A small contrastive image-text model, trained from scratch.
Model: 14.9M parameters, 48-pixel images, encoder arch caformer, encoder norm layernorm, encoder activation gelu, encoder patch size [2, 2], encoder depths [2, 2, 4, 2], encoder widths [64, 128, 256, 512], text encoder layers 8, text encoder norm layernorm, text encoder activation gelu.
Rows from block 6 of the image encoder, named by matrix and row number. Each number is 128 + 24 x the weight over its row's rms, rounded and kept within 0 to 255. All counts start at 0. Numbers have three digits each. After the name is the row's rms in percent of the matrix's.
# fc2: MLP down (encoder.blocks.6.mlp.fc2.weight, 256x1024), inputs 832-895
fc2.102 096:170090123132125097102131136125139095072140106153159091104159155101149121108143143108103125132129126159106115128158157140149172123140114117097141123157165135148141147119132097102148105113110095
fc2.103 100:130117081067120094137141147156150135096056127106107155134109161109132142096123108099140111117164146068120104155109149134119136143160155106132129089109084109169140146130158156123129123158160154
fc2.104 092:121111142096134124140120121134143169140145101142158102176121118139149074153154144134150096197097143147079152125156154119100097146124101120117122116122131065131114135163123144152155118163104156
fc2.105 096:127119121139121173077151120151154131139137143092154111141133151150098127114150122132139121095145090155127136070081130119120144132095104118114171135110159101134106161161131127129154148135104118
fc2.106 110:120121098120146104107148134123167139124142125138136131144132128143118168119117155113119116120136160120136143112114120197143117117132112119140147091115097097119124110147102153175140122155130122
fc2.107 107:129162167154149184101135128158142109112078123112108131123146141137137125142136119087115125146114148083135096164128102089092126130180139120149105124135069140149147121096144105133131149081152179
fc2.108 096:120133149114154159152146136137159121128132143140085115165095128136123089100124149146113108178120141149108132130108087111126126143158132138126136150126099133174106128115107145113111064143122146
fc2.109 095:151107126090099151138147127125121105111112127108124102142110128111173106161144120171092132108131159108121115106161140130145131117106169131140124124088130103107105134133098100125086138127133120
fc2.110 107:109114175124107162120140128114125105143108081132091114143091116146155135133132149087121121124154151140157111141116160118100120167153120101112131180181147171144112127136131119117113117105138153
fc2.111 102:154157090133111104136121130183136160163091128148152142156125134140136152094163163141162138142127110089158133100167125150145110158150193122135118107065068142156150137151154118123105129110110153
fc2.112 102:160146122084152073135133132126141145146104120151176172137126136103167118108127142145089129179128136172093113159151185088153136128131148133099109122097132150121095140110146127094129127126131130
fc2.113 099:147114124142109095153170122137091160114142133114140121134132139077136126147115130160121125164080100161105131129136065152115160155122106130097145147164157122133130067169178125143177110118118128
fc2.114 098:110154121129127159113084131104187155132134137155154151134116133099134136120153105064158133168129117141133122094113153129118169141093135148110126108114114110144113126121129114148099139130134139
fc2.115 110:121116092164103133112113085119109113133151123162137124110110124103116118136090120142117101138152135138125161105146116103129130111101064136110158117166183126112137127103133096124157099094140133
fc2.116 101:119121133107129157129145144125116130120150136144117154146169137106112133103136120137140130123150134168151145131134137138140124118092136144101114142125092146122102128108083166166112142124123116
fc2.117 093:138117150116149125150157156128106108145119116119129158088122110134165090101145144111117128166140101103125156137145163128132103127156159158133128134149083173133102161128141155130067121141153142
fc2.118 094:126104109137106185098070148125137159119119122130103103115143146149084122122116156096112158150145107121141112105142105096149104119138137154127133165155114128152148138112153107134138120094164147
fc2.119 098:115112144119178185156122137138060161107144161150092139161114140143121115098192117082151122153152132114144110195161137111157135114170111103144094101139132092167154111129220145131109144157162122
fc2.120 087:144151199156113129123101125109103126104164103137127136092151141144121089143122179127111147138128126161154107158182104090119105097109056116126115102122155129113121116093049112135136103126148132
fc2.121 101:142124125215136120104141139158118159109131125135086097114156125153112116123127114130116111093121126161105124102114131143140147145153084115133156142153155131154132119126138115131122141080134132
fc2.122 110:151144127116132103128153135118148110099138087155107124142137167081122137073108162130109132081144098115139102076024121130092090129090153125099071133131168109139089143119125147095133127121127126
fc2.123 105:130125116108142158142129116163114128130107141117115157114148164121116157117135147139119111134146150101172130158182103134160112154132128100151148150104124125113137101108114100133118114112140137
fc2.124 096:133161094118118112139139106145085124154140102135135166145110166120123161163109122156141134125115142144117133087072105155120144126095137131116139137072129125094102078142108134145154144145099138
fc2.125 113:108106124143120108139102162139118140164136118181097142096150122142147147154107112139118151109105140117111132185149112145124127147103096137110154140157145154147141115159100082155158161121114117
fc2.126 097:123133156142162139164138118127136124120099126123092161128093136110139097056103132108127158087152136099147123154111138130109144117114154135104153137142116119113137098122135080155119142133121117
fc2.127 098:124114107128116134130110108110106133128129127108112091131136139146143159114125101099148120088124096097136111085135147154149121124153102115117143146154126132142150095158171135121120107149123138
fc2.128 106:117124115164147107138128138114141105122141126141134119148135118085143112136103140138176126135117116123069182129058150153118159132107178145159126108103123117108113118102072141140100099149149128
fc2.129 091:143087103109132163114136122117161132132138128109178125111166148092127109133111159132156160133196126178115095090105173120122114110165158086084112123143171134105109120117114131106147135161162114
fc2.130 104:108144122104166105121119133142112137161113102104110096114134102109128154145131081130120097174100130128131128129128143087108139159146095150127146107112110161147178156118095095113074151141146132
fc2.131 108:133134144122108115134126096151130116137090116136095139098124138129136128143140147082131143135165146087135077117191138112128133144108135149159127138114079123129153130129163091149088151114149122
fc2.132 092:115118124113134072093082118115136106133114133110146155109120094139153140138118108128124141151149158113089139106107150140128090114171116130127143133107143134133132163112163127139100121095154126
fc2.133 094:180127114095191090164112148120122165123129143144081098169092174121138139111120083099146124166127104152090082177157110117131127112134160140167148120116136102152178146105117157114126119119123139
fc2.134 093:125150149111137139115150144122135100128102140095117131141105138144117109101100137122161142139111150107149126201121147117144142132162154082132100141114088111152129140144154128173081118113071185
fc2.135 098:117146099099165126112121151107130135117120118150086137103179135169158113126129136157132135130123171127127140104124117049128132130111180130141159097150162150093179130112103096134082157095181161
fc2.136 091:150113139130085144110133098132168120113137112088133130156119143129152110105137144130147137105132125126127065128135140151158135130093110147133121134106100110083081128142127127097116118160174106
fc2.137 101:138107110137136103108134181154131100174089133160131106134163171122151155098080118132123097112166129142110157135109128169142110158118139142139136116094096119145109147105094150122069134153165118
fc2.138 108:138107116139085167125157064139081103121131127072123140149096135105139155138111135141099093128132124178128127093127081136156145103124112115158122140103135138144164146127108143112122112102099111
fc2.139 102:143146130112090106128172093115130075164141112123143126146084136115145093110144142112146130110164151111152136131065132135128145146128112101137083155103107107102113110111172156122113143116164141
fc2.140 106:127122115160125116117109154110141168146130150144102095105124161137126100157146122131136128130100175128148143117195159131148118113119137119114147137131117147139116112120119132114178100109132082
fc2.141 104:145147155154153143159144117097119139144166116132114148121124098158121128136142127081089101124103108106139115118158132122156120134087128115137156131157123143125099120149138078128115122089118147
fc2.142 089:103150165133172134173147141137139088140083090140079124140089118126155139127098077110137140153119147107168142193171164136142107172102149124146149116146116184148112145158123157135144071140155122